From a checkpoint of a small self-supervised image encoder.
Data: trained on simulated stained blood smears, 195000 training examples.
Rows from block 9 of a small self-supervised image encoder, named by matrix and row number. Rows with one number within an expert belong to one neuron, the router's apart. Each number is 200 + 20 x the weight over its row's rms, rounded and kept within 0 to 999. All counts start at 0.
Before each expert's rows are labels from the 100 images, of 14848, where the router gives the expert most weight on average: "top examples" is what is common among them; "peak at" is the part of the image that holds the peak. Only what is clearly more common there than usual is listed. The data: simulated stained blood smears. In brackets: how many of the 100.
# router: slot weights (model.blocks.9.mlp.router.weight, 16x192), inputs 0-191
# up: expert up (model.blocks.9.mlp.up, 8x384x192), inputs 0-191
# down: expert down (model.blocks.9.mlp.down, 8x192x384, transposed), outputs 0-191

# expert 2
top examples: no large cell (100); small spheres (44)
peak at: centre (96)
router.4,181,204,179,220,209,186,194,214,198,174,198,214,192,246,225,211,209,217,186,218,207,168,199,206,185,193,213,188,222,221,214,198,178,188,195,191,182,216,180,227,232,204,165,194,224,225,186,171,183,214,192,216,252,198,210,195,200,218,193,195,197,194,180,208,218,167,177,176,220,180,222,211,223,212,210,211,190,188,204,195,199,201,174,194,139,226,172,186,210,205,154,212,214,173,226,168,183,180,199,147,190,193,202,186,171,170,218,190,178,196,207,186,218,199,215,234,215,219,209,199,162,232,170,212,200,186,226,187,185,240,211,219,169,206,202,194,202,201,190,212,176,218,179,231,174,160,159,173,175,221,203,217,199,211,166,193,202,181,173,183,215,183,192,226,193,214,201,157,160,229,211,206,212,200,196,186,201,197,193,165,235,205,233,190,177,203,209,207,211,208,179,194
router.5,195,204,186,219,208,206,212,172,205,185,203,195,158,222,242,200,198,198,200,219,188,186,174,204,197,210,222,181,194,193,199,212,182,208,234,209,175,228,208,246,192,210,149,222,218,239,201,158,198,199,199,194,228,224,243,182,212,198,210,194,198,202,210,205,202,164,177,197,199,196,227,201,186,184,197,223,181,191,208,199,179,206,177,180,159,240,195,177,196,190,191,228,212,162,236,180,181,195,226,185,236,184,227,185,187,152,241,177,230,190,179,193,220,203,219,213,198,182,227,206,181,190,209,228,173,172,221,202,194,232,219,215,190,216,223,202,191,201,198,182,183,206,199,186,171,167,176,183,188,220,201,195,206,210,229,203,196,211,193,197,222,181,176,219,173,193,202,128,191,206,209,176,228,200,236,201,206,212,202,185,199,207,234,188,182,197,186,202,204,242,184,203
up.1,164,195,219,195,219,192,183,219,177,205,192,155,210,211,193,203,220,212,194,200,215,201,161,213,165,194,189,188,218,176,207,194,225,243,186,221,187,172,200,197,226,226,226,170,189,185,160,224,212,207,205,202,212,216,196,215,247,210,208,196,160,204,222,197,188,196,197,218,189,208,200,238,184,196,206,217,226,151,218,168,198,180,215,212,202,224,169,155,212,204,164,177,216,232,208,227,227,155,195,219,200,168,192,207,188,172,206,195,216,215,217,200,202,234,170,195,207,187,230,190,167,204,185,201,198,213,241,196,197,166,203,204,233,203,198,191,204,200,211,203,222,179,215,191,179,182,227,206,223,203,176,196,189,164,197,226,220,224,188,216,216,213,194,181,195,219,189,186,195,255,223,201,213,182,186,160,220,172,208,189,236,190,172,231,179,191,214,217,204,188,221,205
down.1,197,230,205,174,231,191,200,201,230,221,183,183,215,164,195,181,200,194,203,193,153,225,220,166,199,196,179,169,218,249,218,182,192,184,218,151,209,163,166,218,218,196,197,169,249,180,223,213,262,171,195,207,191,188,211,206,213,203,217,211,212,207,190,201,206,193,224,231,202,199,190,181,206,207,210,198,179,199,184,191,164,187,217,182,192,182,220,209,231,231,223,183,193,214,174,239,192,207,198,198,181,218,198,195,201,232,224,216,191,184,200,207,203,222,239,213,202,189,171,224,187,204,194,183,172,176,206,208,230,222,187,189,238,218,211,164,156,230,188,188,219,185,162,204,220,196,191,217,191,199,199,193,199,200,204,210,180,207,216,223,173,204,194,208,202,229,169,195,187,175,183,205,216,204,206,196,169,215,173,177,225,198,168,200,192,206,212,227,207,165,234,211

# expert 4
top examples: no large cell (40)
peak at: bottom left (52)
router.8,226,190,188,163,223,171,166,231,199,204,168,194,214,205,198,221,182,193,215,225,209,180,227,192,212,195,223,192,202,228,218,213,190,194,183,216,190,190,174,155,211,165,225,189,204,223,170,244,198,221,159,188,221,232,199,205,220,196,223,190,232,149,207,222,234,187,175,210,209,189,201,212,227,223,191,226,199,166,234,210,209,187,186,168,231,219,203,212,215,196,202,180,187,221,212,200,191,170,234,179,221,219,192,206,206,200,190,210,194,189,211,166,230,181,194,174,188,214,182,200,168,186,223,187,234,224,178,190,182,203,173,220,232,208,227,231,166,219,195,189,187,215,197,162,201,200,184,186,161,176,193,166,168,193,212,213,193,234,175,212,189,205,231,186,200,218,186,204,174,227,182,194,198,237,170,207,212,193,195,204,183,185,218,210,195,191,231,193,186,194,212,210
router.9,215,239,202,219,212,187,170,205,221,184,199,208,228,182,198,185,164,192,193,204,194,191,189,179,166,185,240,224,180,245,194,197,202,183,161,200,205,197,187,178,210,236,206,201,185,217,187,223,145,204,161,173,255,188,217,225,196,177,208,168,209,220,213,195,214,185,189,200,231,212,210,221,216,194,170,151,204,216,218,213,233,191,210,196,207,227,206,221,207,174,193,218,221,184,187,217,194,208,223,195,187,235,185,186,201,205,203,201,207,221,202,204,211,179,203,178,197,194,192,218,172,163,204,182,215,242,230,187,222,197,153,181,230,196,216,203,187,209,203,188,195,228,218,173,217,220,174,183,199,175,189,207,216,197,225,203,180,243,179,192,218,192,202,220,226,185,204,185,207,207,186,197,208,224,173,248,211,200,175,187,198,189,235,213,226,184,179,226,235,226,187,199
up.1,248,214,200,201,216,164,211,209,203,169,191,204,224,199,216,195,191,236,219,155,218,155,176,239,226,221,196,185,201,197,209,220,212,194,235,178,166,179,162,191,252,145,186,190,194,223,204,202,224,179,184,191,207,203,182,219,218,206,211,205,190,203,239,217,221,191,205,157,198,184,157,181,183,201,203,170,201,181,205,194,210,205,218,202,208,208,183,191,222,197,208,228,202,212,189,201,178,187,204,166,254,172,193,225,211,193,181,188,206,187,179,179,187,183,202,208,205,217,240,185,193,203,194,194,177,180,188,224,195,225,238,189,192,174,192,189,189,205,197,227,182,186,156,215,219,213,208,184,190,189,188,209,201,191,207,212,203,204,213,227,176,207,206,252,218,202,175,212,157,235,232,186,193,203,177,185,191,169,188,199,208,209,202,213,183,219,228,180,177,196,206,212
down.1,140,193,185,192,196,183,227,187,176,191,211,205,182,225,214,185,201,176,182,211,186,235,196,244,229,165,192,200,215,213,205,201,218,235,216,190,237,172,183,202,184,205,164,221,219,204,209,202,215,169,189,180,214,192,166,196,191,168,198,205,157,208,220,235,211,203,193,176,209,201,198,179,201,224,204,155,192,238,220,206,189,205,225,178,228,211,233,231,228,196,206,179,227,187,176,193,204,184,223,168,238,196,203,177,182,190,230,207,185,206,195,216,210,202,225,196,190,192,207,223,197,224,201,226,217,201,243,171,184,185,193,205,169,224,202,211,183,190,191,192,204,235,200,186,177,203,190,204,192,231,190,189,163,169,177,223,174,216,176,217,207,202,209,209,185,210,221,160,215,195,202,206,197,196,225,169,172,196,208,211,193,177,219,196,247,182,180,214,230,182,236,186

# expert 6
top examples: crowded (72)
peak at: centre (91)
router.12,196,214,176,162,209,225,224,173,213,218,192,187,201,212,189,189,190,217,208,175,159,201,192,169,184,169,227,203,226,151,184,205,207,197,219,225,201,221,203,219,225,192,206,199,246,214,173,214,164,191,224,190,204,255,214,173,233,176,218,199,180,157,223,164,188,198,188,250,223,206,213,205,229,206,179,195,206,219,198,154,206,204,176,194,220,191,196,199,147,196,189,226,196,208,247,201,210,203,194,199,222,179,224,185,177,209,197,211,186,203,189,178,203,206,196,191,210,182,203,214,231,212,187,210,211,198,176,162,212,212,219,180,201,202,186,219,211,184,212,196,186,186,217,178,176,211,194,201,205,189,219,200,186,195,230,199,185,173,210,219,205,216,164,184,214,223,187,173,228,212,224,225,201,238,232,199,216,197,230,208,206,217,231,172,208,169,185,201,194,225,234,228
router.13,200,189,191,192,229,211,194,204,241,188,219,202,176,227,225,199,226,212,221,165,190,195,187,194,167,220,224,194,210,176,198,186,177,178,215,228,188,221,201,220,197,212,176,190,241,201,197,179,191,205,199,178,210,245,270,182,199,199,205,194,212,215,237,200,190,162,190,199,210,205,210,173,199,218,225,227,189,186,194,203,243,202,186,191,163,244,171,183,185,193,201,231,210,210,253,190,175,205,202,180,227,199,225,141,166,169,245,188,192,223,205,195,209,210,211,214,194,183,227,215,207,211,194,225,198,185,207,204,209,215,232,212,214,235,211,224,188,231,181,214,178,186,216,190,204,192,174,184,202,205,223,205,238,183,194,205,215,194,202,221,217,197,170,197,192,203,221,189,196,208,182,206,211,200,236,213,199,193,202,183,221,205,224,192,210,194,171,199,229,244,167,203
up.1,211,207,209,244,203,156,221,250,229,178,162,239,188,178,187,195,197,220,224,197,222,203,182,208,215,205,218,254,246,196,182,178,199,207,176,200,159,177,221,195,243,203,204,185,191,220,182,214,195,215,166,209,158,205,215,192,176,193,190,229,175,189,223,195,190,192,192,216,200,231,208,202,176,192,190,175,237,206,187,171,202,219,179,227,200,204,184,185,191,193,199,200,209,178,184,218,180,189,227,224,234,183,170,187,204,193,205,190,198,221,201,189,190,195,205,194,184,168,225,187,231,182,213,189,178,250,227,220,203,181,202,184,214,191,230,215,212,182,228,202,217,207,218,207,192,167,213,204,193,211,164,221,180,189,193,170,187,200,205,205,194,191,238,178,205,189,222,207,205,220,177,192,213,172,203,175,207,204,204,192,207,230,188,170,196,183,246,192,147,196,203,215
down.1,229,226,205,211,215,199,234,156,206,178,178,195,192,210,187,223,185,190,188,222,194,202,210,194,220,205,200,215,220,158,227,208,200,222,211,199,192,219,181,230,252,197,221,225,211,177,185,218,198,205,176,193,179,206,226,219,210,233,230,231,180,183,183,195,227,236,183,233,200,231,176,199,226,184,204,193,219,194,201,193,230,182,251,166,213,203,221,215,186,202,203,211,222,188,242,203,184,224,186,160,192,176,181,174,150,167,199,179,223,182,207,210,214,206,197,169,201,202,188,194,187,193,161,226,227,208,196,185,182,209,223,204,232,202,200,173,211,196,180,223,220,201,189,191,177,185,219,179,181,175,229,182,205,194,180,164,194,233,209,200,190,201,170,196,216,211,211,208,209,200,216,203,202,195,197,192,161,194,184,224,221,188,216,219,238,211,202,187,158,232,236,185

# expert 5
top examples: crescents (38)
peak at: top left (63); top right (37)
router.10,240,203,204,228,218,221,217,214,203,233,172,178,178,168,182,196,207,168,177,200,159,180,178,168,201,198,196,197,202,203,158,169,167,164,179,202,195,189,212,202,223,173,209,199,222,184,164,221,228,218,240,219,163,208,187,205,221,199,201,214,165,193,198,183,191,216,184,210,213,197,191,243,191,206,175,208,215,199,162,213,202,218,168,176,205,239,240,221,215,210,193,203,219,192,170,191,210,204,220,222,206,184,204,231,176,209,199,220,220,229,226,230,230,192,197,207,234,179,187,166,198,192,203,230,167,201,209,166,206,209,217,197,212,200,210,181,195,206,188,211,224,197,198,240,196,204,192,218,231,207,166,190,174,199,221,191,200,197,199,182,197,191,213,174,219,205,196,204,212,177,175,212,249,240,202,194,174,208,209,193,196,192,221,182,188,237,196,217,201,182,218,246
router.11,209,206,199,201,207,244,189,204,193,220,189,192,227,187,193,200,190,239,180,217,166,189,181,200,206,161,223,207,202,163,145,172,208,192,198,203,213,200,208,192,188,208,194,211,191,181,178,149,209,189,238,218,148,192,171,219,235,206,211,205,181,180,193,189,217,199,192,205,212,177,250,220,214,171,199,181,206,207,186,209,179,219,216,190,188,174,197,204,204,247,228,206,195,199,171,208,225,172,212,218,193,213,204,230,173,192,194,198,211,217,208,223,198,181,170,202,218,198,198,193,222,198,174,203,167,197,179,221,198,215,211,191,205,208,190,178,181,198,221,232,210,208,233,197,199,194,187,212,230,156,189,166,208,175,209,175,194,198,216,171,180,225,204,221,168,197,165,177,208,209,206,178,202,246,170,187,185,198,268,234,193,187,204,179,204,178,177,210,191,206,205,223
up.1,151,172,214,213,199,199,209,202,220,206,199,197,233,213,190,167,219,187,229,196,214,236,187,183,210,233,196,201,191,209,181,196,190,206,224,177,246,190,193,173,168,214,182,185,194,218,177,181,231,171,203,208,190,194,185,214,220,190,203,184,211,223,211,226,233,206,167,199,239,175,228,187,218,172,211,203,173,187,194,192,185,177,220,213,190,184,200,195,171,253,206,211,226,191,180,208,213,178,199,212,177,185,169,235,217,172,163,223,202,208,182,236,192,219,204,199,241,231,196,171,225,187,184,213,181,193,239,242,214,215,214,184,204,214,247,183,209,195,220,174,202,208,218,202,235,184,193,175,215,230,194,196,222,179,208,236,179,191,176,191,187,208,211,208,181,217,200,213,173,175,214,183,198,151,185,203,191,203,183,202,199,184,181,216,196,194,200,194,176,193,163,228
down.1,189,232,214,202,191,226,205,183,216,221,241,196,194,206,181,223,173,174,222,198,191,164,218,211,194,188,199,171,188,217,233,222,172,214,174,189,208,183,207,193,182,198,189,208,227,204,220,193,192,173,226,198,166,186,188,186,200,225,221,200,164,190,234,204,190,213,199,227,190,224,210,198,227,199,174,179,179,191,209,166,224,177,183,171,208,175,216,219,186,213,286,217,223,198,169,189,173,174,222,207,249,183,197,213,169,223,196,226,216,168,204,214,200,172,205,162,170,169,208,182,196,197,191,258,195,174,216,177,213,201,193,200,176,203,204,207,195,183,205,180,195,203,212,213,188,159,220,234,215,163,206,214,172,202,206,193,200,213,193,199,185,212,231,210,203,211,189,206,198,187,172,201,210,185,181,196,220,198,217,206,193,217,162,194,211,203,232,219,181,204,224,187